config.toml
model = "image inpainting model"
train_examples = 195000
norm = "groupnorm"
widths = [64, 128, 256]
nesterov = false
ema_decay = 0.999
steps = 16700
epochs = 11.0
lr_schedule = "poly"
weight_decay = 0.05
Rows from block 4, named by matrix and row number. Rows with one number belong to one channel. Each number is 128 + 32 x the weight over the matrix's rms, rounded and kept within 0 to 255. All counts start at 0. Numbers have three digits each.
# convs0: first 3x3 conv (model.mid.0.convs.0.weight, 256x256x3x3), inputs 80-84, a 3x3 kernel for each
# convs1: second 3x3 conv (model.mid.0.convs.1.weight, 256x256x3x3, transposed), outputs 80-84, a 3x3 kernel for each
convs0.60:131093115161161105155153129110086099110086075151157144156090103117123110154091101198185126095148100122079097140195142104136097106100126
convs0.61:099145176145169163181119085175181132161153129150122101102116157087139164122111148124120138138070062126140116161187110140119120171158112
convs0.62:123130115073116111145110189135116135123102150135123149101147117141147150096119166164134121175122113137188137146147112153151115152129127
convs0.63:104125070135125114147142115124143163143161138118149148155160127177120154130088104108158127147162191073069122099101102161112099168122116
convs0.64:099132159091086089120122118153137141109111128096104119105089095124103114138133147108140110117165090154166147070090088085154127083132172
convs0.65:121134174076125161126092126123142086152140126188145153149115070131134079135108095115123137141146203132167177123161111113085080089108103
convs0.66:168199174197138160125132155144158112104125125096158183081141145126075084096106121066052061107107088165134066081104110110187124131174110
convs0.67:132082130076099187094129188168174214187179156133154180120117141191106126177153152156133111147112149124103148167144122121130131104088126
convs0.68:134122129114132111121141061118117100172122117101096147104110080129158144157112161082120098120165133152124118118138122132132081157196120
convs0.69:114163176111163205124081255084120137155171117136188158109117166117087142132124128175185050158181183154163117102192105142164152171185150
convs0.70:157109103129076121115095098082131117128188148175117163081146139141163106148144117106152107126112093135118134097110105150142122209181106
convs0.71:153137149085109144114140170107091166102102130169144103155157102107134130146142122125106091117125122121143124126172186118148175152154163
convs0.72:086075086121141135135196107136129103126179180122136144072084135161136122194219167136131179116083132086100112126156161126158120098137124
convs0.73:098135147135189186178194141176168165163147118123108101129120147136114170152102146118115142107132106103068079139103108095097100099099070
convs0.74:115086136195216129124100096101163082165227129120171102119156131133119154152102119186155149116125177090087114144104127095096137093145150
convs0.75:150189129161151058159139160206155170131169183119169183163144129135142143154135129110121065111114078114122141120163105139116109188105134
convs0.76:089122132143126126105147121108168106144188075150174102123105111168184179145149179112153146076202153103131134147177127117162137139163123
convs0.77:145130159038075180110178154134178100128069095109085103125148069169141107161116111131018122093123075106091123150104088171130162162137119
convs0.78:139172188166197133138149173142120196161127098109143090142132126139131152131147109119082112103069071113127101090086072141076151117075122
convs0.79:149124161125235187167194141108151113128147179160141170105088155089096153065129152109129117103107117131122122157150133178145139121115114
convs0.80:102114072095124164101125171146168100092142129110186086104103113116121145122111129108136149120178077121130148156104136144160146118131152
convs0.81:183137072139147073107139133118106107145113087161107063139118125128131161125108131134139142121119116131101154107125110128118108123118119
convs0.82:165113135159146106117100087073121132134132076137144111160169140096119136065127108116164144120107168131099100174127134142114117128126153
convs0.83:151125096114129121157107112041060032015092063111091090145144101114115108079122090120146158119146167082150093130094106113132120105149112
convs0.84:086140177111108201070195212240173088198102123164189130126100116079097145138105132178122165143170194163133094075112153148123140200152100
convs0.85:112082123119158121126155108074134099146117089138086131088072119140146140119156102105121150131131131134122131132173122168156118141132122
convs0.86:113130127176197125151208093094109091115095096121081095096123132130080115134087116234172114195178076162133132125106116151119113135106118
convs0.87:124153147074122094122118177180177119043130125055143096138196175087180174089160149131089114138146116109097092115081090198155121139172142
convs0.88:133160176149137113129144138183154149101106080112118123113115124074073136123121086127115095127162149165162085126144105128131134146126198
convs0.89:066142111130075115099095108142165154146159164128135152181152144174178201133178165094139087124130105100099086148160152097157169132128125
convs0.90:081163142043094063129136145141111119097120125101155185124126154132168155117156120138141129144125149141154112101122104155143181156120139
convs0.91:128065111133128091159126121093113090132166065185156145113146110136132121158160120107117041131113076140113138082134139104150109184090084
convs0.92:117133141070106170074158126147072113187146139168148139065122146146082110127090097149080104139123126087085121166152081177146110182180080
convs0.93:103067127068076137068105125153155089184124143132171148094075087179147116180198129172182190109134111144139115139113088118137150156132140
convs0.94:165094151141202106163163097147141153121118163112136142177133132130155167105121162127157133140133082135122130136164146123115111165086087
convs0.95:141123138095111149112196167114124061093143156098094133119101109118099120140102132107148132163161172054067076100133139160094081144119082
convs0.96:091087130125143147103159185183132107130137111114092126089098084164146177099099144111102123152175095098115133114128144149111144137104141
convs0.97:117173145083096107105125117138090081056086139077081117178168075104116085125109140115116096098064044118095081159153139129135099130137115
convs0.98:093063095116099102105080112155108114148096097136133129107108110102117133123090122150161117167121046143143140174160148111135112118111136
convs0.99:144098151136156082176136132133159178144100074157110136144077165107092107127133080154073083108109100157208167117150152078121128088072106
convs0.100:062060100062087107104120098127121117147121145154115173116147147146156142100103104117198139119155153148160152114118117208163128179127146
convs0.101:169139205095138086129129061089055142161157182186109104082146143142168096137129092115120136096117065147120072179129113120139098117128113
convs0.102:111134098113114138128106115132193125127102126105100166182180148125126121115125137135140151042154113106075053158126125153136103126130138
convs0.103:048126094108054110196128121078115122142112104173128105148160127104199157133158134125122156140057115147154086145117117156139140147100097
convs0.104:213198118163138154189107128111173114114111170190129156114108150126083168144108130215138173199153151129139171158146107177187176132130133
convs0.105:121104185112129129115191108098124089065137110103152155085123140100138143112131129154164206145155169118122150166156104123158114149160117
convs0.106:164120080142134130122100146143146137151160192142142088090120144086144122148155110140132147090123148153136168149135119148139120134171129
convs0.107:131129137215150077185165179104114080112119120122167101156124177162121085181156168077116145112209159163127153165137126114163146168167118
convs0.108:115078144068157181120148170090109154109140106144105075146137149146150152175162165125143156124140093097100097149133155137161129107103111
convs0.109:037095123068105135136141098138105149132137143151155164074126105118121141153117150073065083128128119121127118213143121164113117130123142
convs0.110:120118092119131131114096135139136110108139142188148127163185215145175215137167195122121140124109132126121112145121141151153156120127107
convs0.111:088156121063059119091103080127111102168114141103151071085094138114190129126166134126156208124126196085120135139101136119078104116134137
convs0.112:130187203128148106102136089110127190075100133098124108144168115157132121134114153114122143129067052132103107115167145127106159078121160
convs0.113:155086115138083154084156151122096121188111169141135155097074115116119146136136143090164138154090112156123192133111148138181145194137132
convs0.114:130173111155168177111165205129106101135138098089151122169113139118134095123140140065104130081070089109092126114102140088115106127152059
convs0.115:117117136139195187120139203139149037159071066089102118172107071104149132130147132103106096137130120142103152081081124114100123115062130
convs0.116:157141112156119185125179212103130147139164151129170144072111121111111115112101089141100124132145126116173153148108129186168135182207105
convs0.117:161138106119097129113118120124103108166171121091086105110150113108098103124134148139161127138117177165139148151100128104114111132094122
convs0.118:097170217141138145095054098100099102113093064197162020088109103154158132128111053055109126054049068105086114112124112136107127123105106
convs0.119:112144139156165183097197236120107093127103078106117131109118073119098113096117100141136095114097123104124106151121148151129114149080120
convs0.120:106140147110079094086077077108123085114162117099159052117117076117119072115150153151170167152181153120124190125156164067127110113121094
convs0.121:115138141128111141197136118114139120159119113119113123125176124093153123131113127162122102081114142092160159144144144147191120110165114
convs0.122:165078111180140107140164067100102098187099101157139141111131117160142139191144097179136089136106067076090093146136139134141099159148061
convs0.123:172186097164130117073122204084103164105093101147106065151155123148094090108115106128185206135157152107100140146036162124079153113142155
convs0.124:075079094126072153088073150124078087116063183188092142149124130137135175142105194159138187108141176135120122143149151142164086138178128
convs0.125:150151099155154092185165137164129094127105119125178162098154146155172107168081097077116209113046104107045056080117135087168114121143174
convs0.126:159133135155143170119156181186166122180144078105100085120156088102130095106145117180085095183162175127124159146164169174144138152148118
convs0.127:180185165181171124178121108090101120093105134109126150112092102094095133164133103073153146077076109164095154157141102120143119093109174
convs0.128:098194152210178063134052067128170149102106121119152156116086074127104112155124106121088145114135141091152129103144089115079063137158134
convs0.129:166148117149043056151064109163198225149114164100085164161117109113115112141154111139163151136091106099144128087119146150131171088126170
convs0.130:123049113102178249148136184144125130144149096148118100082121108119083075095100111148156183201135125176121148152137121171133118171103063
convs0.131:141148097162105076131062115127171157141107132121108169175111136109135154116136143139132111115086126127101130100086128105094131102114154
convs0.132:088120110114114146095075094095132107109023064175122121134131109147105134136091081118145128177149111162147104159149201143102175146086184
convs0.133:153090134154115164091111165137142156107161151192140158108119107104110126117147125181159158154126108152152116110083096116154113120149135
convs0.134:105119064112071153089117165060080030117092098122109084124122158143138154136113144033072144086073092136135070089137177174161099163177123
convs0.135:145148140136096091130078068151173156162120157108118119155156116115151090091096135116145126144167127151097122112129103173136118137125120
convs0.136:144145180160137176167169148127155137165130109209183137109105156121129152133153113151093124124144137110158103135146141158107124109121121
convs0.137:123133135147100145091126132116092082137074056078143170171104097181202122178196172093144096092134125121145160175164119165080076144090122
convs0.138:059113108126143147164120145085074095072123111097137136120076077172150125178162117089102148050087096124099103127121145111150144150160164
convs0.139:140083076151172142142184141102127174156119148090148158112123129100093130127131111184143197153162157094104138108122145137145097151147158
convs0.140:158205173186155132187176105100114082052083138060151130091135134174167161107150115158119107171152159145116152111079091140092097172129116
convs0.141:140166154128150134202131139143119139144073089118084055154148173134117149136138200122114131102029086097096107080050112181093112162141130
convs0.142:166076080101122124151140179110124110077122183114095162120085143124136156111120154119153127159133105119079133124131152083124143113100084
convs0.143:088144164128122140095090127069102082185091077173077112087088144145149135139143094158070145120095104103110125091186209115141159184113101
convs0.144:098171185176199153160073047226184121201136086162088109091109148095111097154115103176194164142162125092099075127082115123116109113107085
convs0.145:130115150098090089069099082116164211137163201091113136107113113113110091150125099105117074132121116113140147081089115092129092143085099
convs0.146:073126098073183110145136114131092092197103081211113072102138142060128179099104150160097149153116127134111134150168115195118060159164103
convs0.147:156094130147126192119116154146111093142116119192175197140136134158154184154142153083062121135068046141118073098099107150112120116129149
convs0.148:095143148144110105134122146132073084189102130189112140147114109143128150140110128111179123146118062154110099123120094133120134116126175
convs0.149:132103138180164138156169095053119094083133082118102073081146187118117123113092078123134104125123098134065091119103109154096154154115143
convs0.150:161099077190093111096100146130124177162161150141107190114124094112068118098074091099107155141149128107150138094091112119121145190181131
convs0.151:130153149183164156080202227067080147068075117091115096135090094117082087120099092121144068101103149120143119106113126135176122081127104
convs0.152:193054127173112127141104142047061087079031075100052061132101125149133151111114162132160194140063121157105130112141148115152121154146092
convs0.153:148136118056158100097139147100122168133124138091136130147114084163136128141103126107125045124096107095091123111118095152142087137160130
convs0.154:097171133136123142109156184110146143139110133156129128129136162142152138115081101134145141099125129125145150109153159107143124203124066
convs0.155:149065103118156085112112043108162113100159098179164137115091118105106123046057076075070077057090159143098163118149143141119096156153109
convs0.156:119126181147162137138210163105078133087108147112126135109125132124139086143143118085130162139139136136101110124122147129126093127104100
convs0.157:108054159138105184165175169114147124042096091125124127125115114118083155112120153154145087149130103137117120110122124121179125131165162
convs0.158:176142140128207077174180122192192128094087121066119121159118110163129119113151143086115199099121124151121110175107096179152124124101120
convs0.159:109118164134141183060143137113114152118152162137156093163131139130077123127107104169167163111097121132085116138195177067121143115124120
convs0.160:113071125106061130131097204147125060068097122103040034102096154074111104090116106171142120111136149137154093106056104161120119204205109
convs0.161:120167114067141141000078110102125096095152110119126131090135101081121105077087091098157200097189168106139172137126070129114071166149093
convs0.162:161133128134113113131113083144180119129132103134156125108116106125091120118125097149150109127174116122164095164108097123108115102126086
convs0.163:139141088164106148144106143149154151147108144150136133118106117144133165112112154087175088123156158141127132112112115138135152162146118
convs0.164:143127105170166140132178172102110119121165169097085132133114137117112131150116126200184207152142105145146122116142141104082145131181131
convs0.165:119070118128102125140086108158123076181181149132142109135114159123133092107164130132140136139162141161176158189114100156132163107079120
convs0.166:134070108171133170132123148110093072123121095164189097137133161124154108156138105103134113095110170121170137098085100132137094144140086
convs0.167:152161069117150101142132149117123104127103075132168131131132180126112103151097106148137233160156139097163116143118154132142161110123144
convs0.168:147087140101129105080144147175148132172102101190177078112081127152092141140108078123162113116134124115099087140152089093153151131175096
convs0.169:080160184108160170147169163111176134039165130097152195096071076093111125140144146139107172139092075077071078114119162140099110138081084
convs0.170:085086145180119105141030065128130113135106118101102148110143112114132118134117114151124100156158090114153112108105092119132109146147152
convs0.171:139154093138104082131065113141108092163122121134131112158151137140136115098192097083105126135136106102123113121151103136139106119098154
convs0.172:111174131132106094162108078138132117157144164102125160136162157134123159120115152078062090162128157150135123140126151132127075137117122
convs0.173:152100075111093088120085131133165171180166166147182180128156102134189146093132127125163186095104120093124121142138154148145166128158158
convs0.174:135139092102173113138107076089110081140136117081119138176178122162133181145111112116120080071067094077101109076159136095142122109115098
convs0.175:141151142147107128116167138138143176113086063157173159149165136142140135149122123131184134168141125132144190129118130119142157109133090
convs0.176:117110106106197120044075125167145069130153146162177173121075086095088138090097103088139124161089137208109092102088066127160084221160177
convs0.177:142135112167108135155093108148124157135178163115127086162148110135102095107081088163115169140125130177152129106100124101125139179132123
convs0.178:118095072192127091114128128131125136116060116088158147148112154101098141109107176098030105157138071151173131116126130164164103154098143
convs0.179:033068105120100104174131134101133106134169100140156120098116102122087070126102120096229160121113161174140153140127132131096083210182090
convs0.180:113102080193189104130114158113104087066131101107177145143101113124145137136132166154147072131139089105108119165124096092110101082110119
convs0.181:173102166133185179215179107147129098171141088088116069152114116129086116109141151127142123151140046130198102111104126099121119108090101
convs0.182:160151053082105030104119056074155147128128147087111101130123133114101133121116176123102169098128143122128128157159084131157107179203207
convs0.183:118148133152173123178127132113142047118134135104106118110083112116136118110106108164188175140125103151123091132139165137137136118140137
convs0.184:093179197091111096128104100149115109102160099162165101130132115070053065114130147102069138096105085122141116047039106102124156098109095
convs0.185:163177139141171178126191144108128124123175167134166173149098147148112128132106119141130059157073097163167119165109092147154143116143121
convs0.186:119128141164118125082114135126125165118158198077095145155135124159147147167111127156174148150169178181197185129128124136112108143097109
convs0.187:112129104127136129066065093112171114121098111207122090124154106118180179136171163135200180107109057089097078126107141142164150180200139
convs0.188:152142137122133163158145172116125147089134132122158206117110103161157091169162139103055076077138189080105093139106080129084100144114098
convs0.189:114180144159138170187172184105144160117098129157094105095132135112123123100106095116134073094097124116133138162135130137098174173157170
convs0.190:122068135074114142061131172061108070067125122068130100103145127169108117156130094101128137095082131103119132164130101138115061141121100
convs1.60:135150162116136160108108148160122131151116142118129203119119125117130125088105138151124096131111121135146191098126150120100143107072097
convs1.61:106065109079136109084131147171196176125142162113124149150143104120131181116126114158127110174140118166075106130115108148106123151154108
convs1.62:147152133177100113126091104116148130113135105112157137101148132067110116102098120149151158093154146104143173138112101122118117128156138
convs1.63:182158160135119111138142101097097123125109107140144097149171208115113122155114111091084072112164099065084144115080112173121128184125172
convs1.64:046093093061136154093120147168140118088186174173123102107135127116086113128127120158126081162130137135166147060178180126131132140155089
convs1.65:080164157049115161125103141091087145118095076144135081126187128138106138105108219063091115069089105102099116093109100188118106132128105
convs1.66:167160148190185131144174130145126119190159125186133100126140122134137124120121167141122122175136115124115126113105128109074087116085101
convs1.67:206151127200110137142121142116088089129107108168166187135160208181178163154165102097090109135088088154140147167134127131118149110102134
convs1.68:191165153197149149178164140131128111142141120153147129138143141125136149117144117114138155116127115131110129111109143155128165148138173
convs1.69:104140105098069090079053105119088112140093083153132109094121107080129095067125115128093088147166144079130163149120163162135134116105105
convs1.70:131144091116120071150147041122168129144103130135150109162190134103099085110088126126104165129162105106130070148062115129095119170182125
convs1.71:125119176161148119187131132115140098132110127127138122141121100096133125176174126167165149144163127119094151125141141080153213137152195
convs1.72:123122167109149127178179157175191105106103133085116120133115153176187142166176098139091100136090092103106114093110109132135168168131140
convs1.73:128111138134121106172149138129117102055081110046119053154157183147173178151167148168147072107148137098149125141155119153149160125153174
convs1.74:140152134108102136149157158117095157168146150134134175121113082106135118117085085158119119145070062107089134152145114138149163118118104
convs1.75:132111139127133172134176162127149147098131139122102106144156186130181218150166206163112138168103103147116130085116094101090084086119129
convs1.76:117128118118126092116118107066090134115103199128128112147135158131144146137136159148130170178133137132109082152118135144110057150178158
convs1.77:115123151061137124126129063162122152111126122122149160152117122163135136166118091141150116130112137142129111122124108134146091121129120
convs1.78:081112133096074137160146150146096104162160133142182124133129110141127109113117125118090078132095056154147076143170145155164154152183175
convs1.79:112105125136131115168157124143154163095151159114093124091137145122148137136129096157120127133130111115139157114103100128094101136149161
convs1.80:139154169138166164173165141128128190116120138111130117129127165141101153150147174106093069090091112126156169084092120092111129087147134
convs1.81:099118139123109119180104136141146097103137124105114128078162160147192150154135150147109107138158135167163112116128145140132109148119125
convs1.82:150115154158097151139094164146178151118141149129141135149145150127118165159139110159174142124139127142161136127138131124093103118095138
convs1.83:130153111104177156123122099103175185090112101096081112160088109149109124152129125163105192143066081102068070072159100094132103123225176
convs1.84:067137123165185105133091125128118112155117070082160135083072093114051168102144194128143140108165118119173098110111053126102135102099217
convs1.85:109134101097099119154160129120136145121117113146115130139131145112129156128141161128120101086087115104132111123122109150127115142122105
convs1.86:110135159102090185104036217203204143217217133158228148105129068121100108096099120122113066122133121124183194092093059117140109114106120
convs1.87:146164152150193133111115084131156111145172116127161077158157142168190159186221137115139138083126141082086140085111100109212178132143156
convs1.88:131159145136138136107113141108141117114118126111105126141133135148139150160148112164128149137097117152110105135119107155124120142125119
convs1.89:144162164117158122121081102171168202103101186104107178128165181125133061116085082110110108135132136103131187124059108085045061112090136
convs1.90:114098102077150153126082111117168103160178130149157080124085127154094128126150167146087080145121118133124155081110157143156144182228194
convs1.91:111119128122155107104167094089109102142091146082097114142097199119098147158147132143155092135132124158115157129136104150156119156201142
convs1.92:107124111146120145157127095132155103131110130116128141087116098110149106116104134105109104084125122154157096144144157145139143150150141
convs1.93:164136100146130102161123077151143132092130096157163122094143153109151147066101055113129156137164153177179129100148130156120084107126052
convs1.94:112114175167138185161190126114060080114097134121131166104116104137113097119105105103137104085187185128094098149141125136109123096091105
convs1.95:097141182088136119098131096143098111117093099197104113126120114166112103128108114145074082109123119111158156113089069170137115135126144
convs1.96:095110160083132157130177155079105149107114172119145157116121137158139165125131124131107165123142125135164152123121112120142152100131100
convs1.97:097096098086097131087119118118135151111119159107089117173147129172103103181135136123136124187140116149135125125180164095115148129153156
convs1.98:142094106107077110053107137069095071118090103108104132072061072081061070155107100112102043079106137111132148134131114111152116153190158
convs1.99:100114127140117153103114152167174154138148133065108115096141112152176185138146157118057087145086098182149158130197177090094123110081068
convs1.100:108143147050119223051137247133084048126099123133150181073122094141148125124139181124140176125149116204245126181126078138083081134122151
convs1.101:126091125141112141127121123142171184180160138151156162132121143120132140114129097115119165132124105122143105109134142100112128109127103
convs1.102:155165149117142125155149139137161113107110122135142149130125160169123118124125098147168149094113146168143168128113114086092115101119095
convs1.103:092059126105065089120132150161161104110102062142139139096138169080043130085031123109203160066157152064097205210151201165188159154173132
convs1.104:134121068064078087197146162017071111095065161125124108141079121058074082170170124090089130152054106073139082108165183075147212134188208
convs1.105:134135128091100108099114088120093091088130153127101093139131120120109115120130108138110125127084126134089097094110108135128110119153166
convs1.106:121130129119142130121118134133128115107107105116142142134130117151150140160147144104101127112105125146136127094114153148100109120124116
convs1.107:102123095158193186118131152125137127124123130110099144160102090151141139113170164154173134157152118133149156122153108130123142150171168
convs1.108:131127135088135168144157163134129123155157130136132129107101102110118093157126118122112119095116149149137131110097137105104117105094090
convs1.109:153115124140101098137097093139143096118124114126159132132130154135122163139133128116108082079128082122136104129119134104134113133102092
convs1.110:156126085118112103153113151146151154164124116133089156160115166125110153178123147205188139122123169177165187109140195100078138168147166
convs1.111:089122127116085109134125102111127153076132112071061085142140146141161133147118117088070091113119118098119077097148133105108143083146182
convs1.112:153059170160072130107089142145183162158169176103106114064142144086147196131141132133125112106186116105105126144140149094131155106137236
convs1.113:122071118109203103155214082139148187214163168149126139117126167146098100128030086059120137132130098159144146180209138101096114079039121
convs1.114:160123114110112111094111161152143160189134107199138134130173146142137127138178183144119122123077108140043087142130134137081183130096166
convs1.115:087069142098093143063085111177158115165213106160196124101095085079069139178119131175114093155106142135100131179172114121186128119150184
convs1.116:138117140128178168165140109082094116085094138138095107100095163136159168167175153180151161073139151140155071083113101115139125110151110
convs1.117:148127108134113136120115134118121125111128127131113112122133097128142093119098078124133119128103095148137113129151140138120155143132132
convs1.118:051111129064109147106079111202149116133157149153141153123150116129135168183137097128099115069105125077098100081116102143207127150187138
convs1.119:117111118135113089131128110118132118123108115117098172149115127120146127164143124136133128134113095123123152104138134096111142087114156
convs1.120:102124093130136104127122106078072108104120105108114111122129145127148153125119112126148124153153120179151125130137111125140141110151135
convs1.121:127185134123162135094145135091123154126145134097097127118112112162124135172159143141114105126121112174161128133088126135126143134171156
convs1.122:146084172114065172104067087204175114150127141123161169118121116114184143158149148080138103122142155142111138155160124111125095085057095
convs1.123:085056128160083119149139151182181153185180104110100102095089165127063175178176169151154191137138172083118104145183098146134074120177090
convs1.124:098118147141131093099081031164129178113153130124109124168101130175153126119108125126146107108117153133141129164183107075118133120155164
convs1.125:127118143159173123113135113131112112110091098125108132147136157136134159136123116126132148174109116108134112094099098163146138125131155
convs1.126:124099137119111175142152107102114098130097138132142131143142166163158209137208175118107161112135150109101149076100110075115144044133142
convs1.127:125124103157149141116156143114125095148106125139128126130125142129148148104111112126110124123132117134151149104134148111119113139117125
convs1.128:088131100128137123157151120144124088078087036139090076145093133126163154134128152138175162203149123114092080136151137121115099156156076
convs1.129:124164116102090084103123114224185121202192103159160128080135106135124076121088056150100152082129191150138182078157188098135082134172058
convs1.130:126112103110118158168187195123117088154180078147169140161114128103149152139175203136055040182161099122187140146102081107152183166157090
convs1.131:136157130152132108152131113147144166174149149116120112150159124151146137173167149163151144150146160159144157187141156158153146129132144
convs1.132:170172137126109129117073158132077109144159088135105098138154099045117035093097004112128122132126117115097067135165151127102113151085077
convs1.133:144109157150097164141113128141128089129106077153116103125137139173181179155125135103129147101109122154116161130111145099108127133106097
convs1.134:113098028115082126159063096128154100141153179169213123133062157077129148150215152233127086056107184067198174131144143196242154179243152
convs1.135:155180155088088111073105115174170155098113102145159156134171197104152187118122096157143128095133119078121126116113088138141114141172125
convs1.136:130142127126153109132104100128093154127123097126098110147179170110100155142126141177127139119110152128123130122115125134124109141137140
convs1.137:131141146131098093126146136105111122111104128107074078167102122147163171157165159137123123119148162098119113127084117157157093122145129
convs1.138:183132116153145108133155130136116109146117114140146155144099089138123123092165159133108152142128100108077144094119100109106096118135112
convs1.139:102070134108075094144110137083089105101123135127110102190151174193146165134079083104129131123129114161126131153113125156125139062097104
convs1.140:085103141118134126070103128136158115136152095109148132083077083080126087093142149102130136143141147155127085131153136179171145169153126
convs1.141:123117119139174192185184154141140099119105104125094099163140088104139109088131146125210164140191147141142124139147088122179171134195210
convs1.142:118118157088089093093112116149156130099095101076095065132131157169119154186122135126136112166120157167138160108095156082093153065060113
convs1.143:136125113161135122123142100140111115094052082115093086155084125137119138110072104077171168043125146190163124202172178110144206097177217
convs1.144:115123144162115137180117111139059067055067094078102161057105094089121134081115096158157207178080083149120133169122111147103093094162193
convs1.145:178133162141136148123118156145111149115153128061109135090146135149086129135124117116104149154115138146149151113158131145129144153167142
convs1.146:165105149109144149111195147145079083129099113127127164141129191115128163125148138076145074027132123036083091178107106204147121176131112
convs1.147:116150162123128109132143161132162128129173108123145179150123132152159143139157120168157158112112131114110162130141117128158168163157119
convs1.148:117071116114134134147138180136118143148157156113148152134124085099135161112124160147144126154115118178159135135158153100145172076111132
convs1.149:127109140090140124071102068151129147097131144087107125152125112157119128150122169130185130176151133125148129107123152085152158121172176
convs1.150:143143143127150142118099100141120146142128136164127097154159140160128118141151127133122153147145148142124147126152164115120153130104145
convs1.151:117114125119179138125140124089129087127162137146115114100086149133111162191130100113127157166141149163162152118139182133165150155140103
convs1.152:086111021089089020214120043124156154105117180120083075113095106103091119138103105124128127155111120143105100053105161093124153158204170
convs1.153:112150084109168148147135103159189148184142111171190102131086150147128077134139143143135127074087132140137156184133151213146078173146095
convs1.154:141150161129101107136150154104112120143132151148120144160197146168191143118166124084104150080092176176173178158153113097138167068052140
convs1.155:129152130122101082103126129119088115105104122121109126159108160096106153099107096163163118141135129161128114193124125159131128124117093
convs1.156:140141118134119122128119094109123152090102128165145136153132137150145134152136115139137107153138136145128128110102113155114099136134127
convs1.157:133145098134093101110104097131159140140124160163100132129169172103121125130139103179145104147157143126164146112094152152087146153151157
convs1.158:065082110080089107103088085082083076122122056118104070137099142144137146143174102110098170132146126042172178085143169195140094197179147
convs1.159:162166140123122145128062106154153167164128133159127122133114122155159122109151095177146149147088133159112132162112124159156147110123139
convs1.160:088142140080153090151120087158160159168140099129110107111052119112126114061126175160087078080122132115212177117084150184173134166141103
convs1.161:119131142055139162118126142112123170082110130086132142135120118146117116144160138121133116126125148124106108133145114147176173135152168
convs1.162:109099131084087118098122117140134117137150154106114109120084116141130125132135155119131150173176162160121126124153117138163145154137153
convs1.163:177154133182136167142104107152094120155104144158161121135148130152098105085083089206168189178111134084083127150117097119118087117158147
convs1.164:099126072129156078124084093144158097122140119171145101098097078119107107153170142135130182135077102176076052186161082153171142169218171
convs1.165:134146122144155141124125127108101105131113086131118118139151133116147165107122127143124132128134121120119121144152155123133149122084139
convs1.166:076095079056115135142135137084130091123090103167162134123078108117130095103123127161130081056082093109154132153169187158155140145157102
convs1.167:112133120161117107109121121114110100119133125162185110147162139160126161139143170150103151131146169154163125122118105083084121107107158
convs1.168:107144148127109121146077090177174113128120082139104118189148109153109129147124151078119125082150144070114129167086116218152133152149104
convs1.169:156178185157126099149166132129131133131158125133131079166161106183197135136172179133132120120087143150155110149152094182226124113116125
convs1.170:134149124120130158104114128142123110109107095145129099075135149122111102159143094138118108182150096107126140122134117168156130164173106
convs1.171:123106112161123116163124128185153126145134121126131106149146148145157177131147135157160159109132144096157186121099100137111076115116106
convs1.172:136168149139147141112129144092117131128141146140125101136155138125135117115133088160160142125139145121086107101125121116151175099128123
convs1.173:109123130155140159143114163193144128171111110093083101126123125140144117094128119158160133150133154169140181153189179128163198126107172
convs1.174:122114129114102130141124146131153145126146162159133151142107114124116143103105118154174130135168146119137140131136101126114130136153173
convs1.175:130095134159113130152153155094115113165148174142174211053124134095122155117090142111134113144154119188178161142099131123104108113082044
convs1.176:117164119087166111100096128182153171156090096160178091132115168131092144102120131125098107126117150183215190120163148180142128205153071
convs1.177:143147117136140092120106090141133133123125101149144110114113112124103108103104097126129122144165168134137140160141137129142152132146110
convs1.178:143148127100037094123121108131090116114141121125134118130107116070157137140149130147188115082160133121116067117101036133159081079091079
convs1.179:101130075084165146130166104171122134100077153153148129108066134116097113080122142103097116095149136130192160115102147190155067152128080
convs1.180:109124137144120142144122120107119147147154097096140161157155127107092124146139140100142117125150112147122135152140145130179132141183161
convs1.181:137100174138178186128141150134140136126118114111099101108099116188137141161170183141166144127127119131111140152156107107132122108132184
convs1.182:087051038132115105135043068105159162101148107173139089105103163114076118087161148096056127171111113124150110147127069212197053173171079
convs1.183:118113094116124114134129117147113142128112131123131113118102117142120128164174170134117123142112112134149111102125158121109133132124132
convs1.184:164153219077079144147115106126122139127103116190130158164179162134146145095110112127074130156127101145097135171201168141146106151158116
convs1.185:114135122141143163155098116113091105123136093104138136134134107127127078112099094165129128174129147175140158135150130158144128152182154
convs1.186:081131112086133090127114110086097115093125128111124131131116112163172112143130136120134103116137124109114131142186170140134139140135134
convs1.187:139172174136133113166122124101089081102067121138162091062128126138116093167168133164200126146169146145151153114138135098191175104147108
convs1.188:158150121172132116143120119122100110109122107123093132144190175150196188141130120132122108143130120118095105074096107111077145117095154
convs1.189:110119099110137116129100099119137099129137139145122155130164152112144123148134111151176145113151165170132143124152139160203181158180152
convs1.190:100133141108104160099149138167154121129136143135120132098121120128139127146124117126145148111180159167170152125113112107111134104067127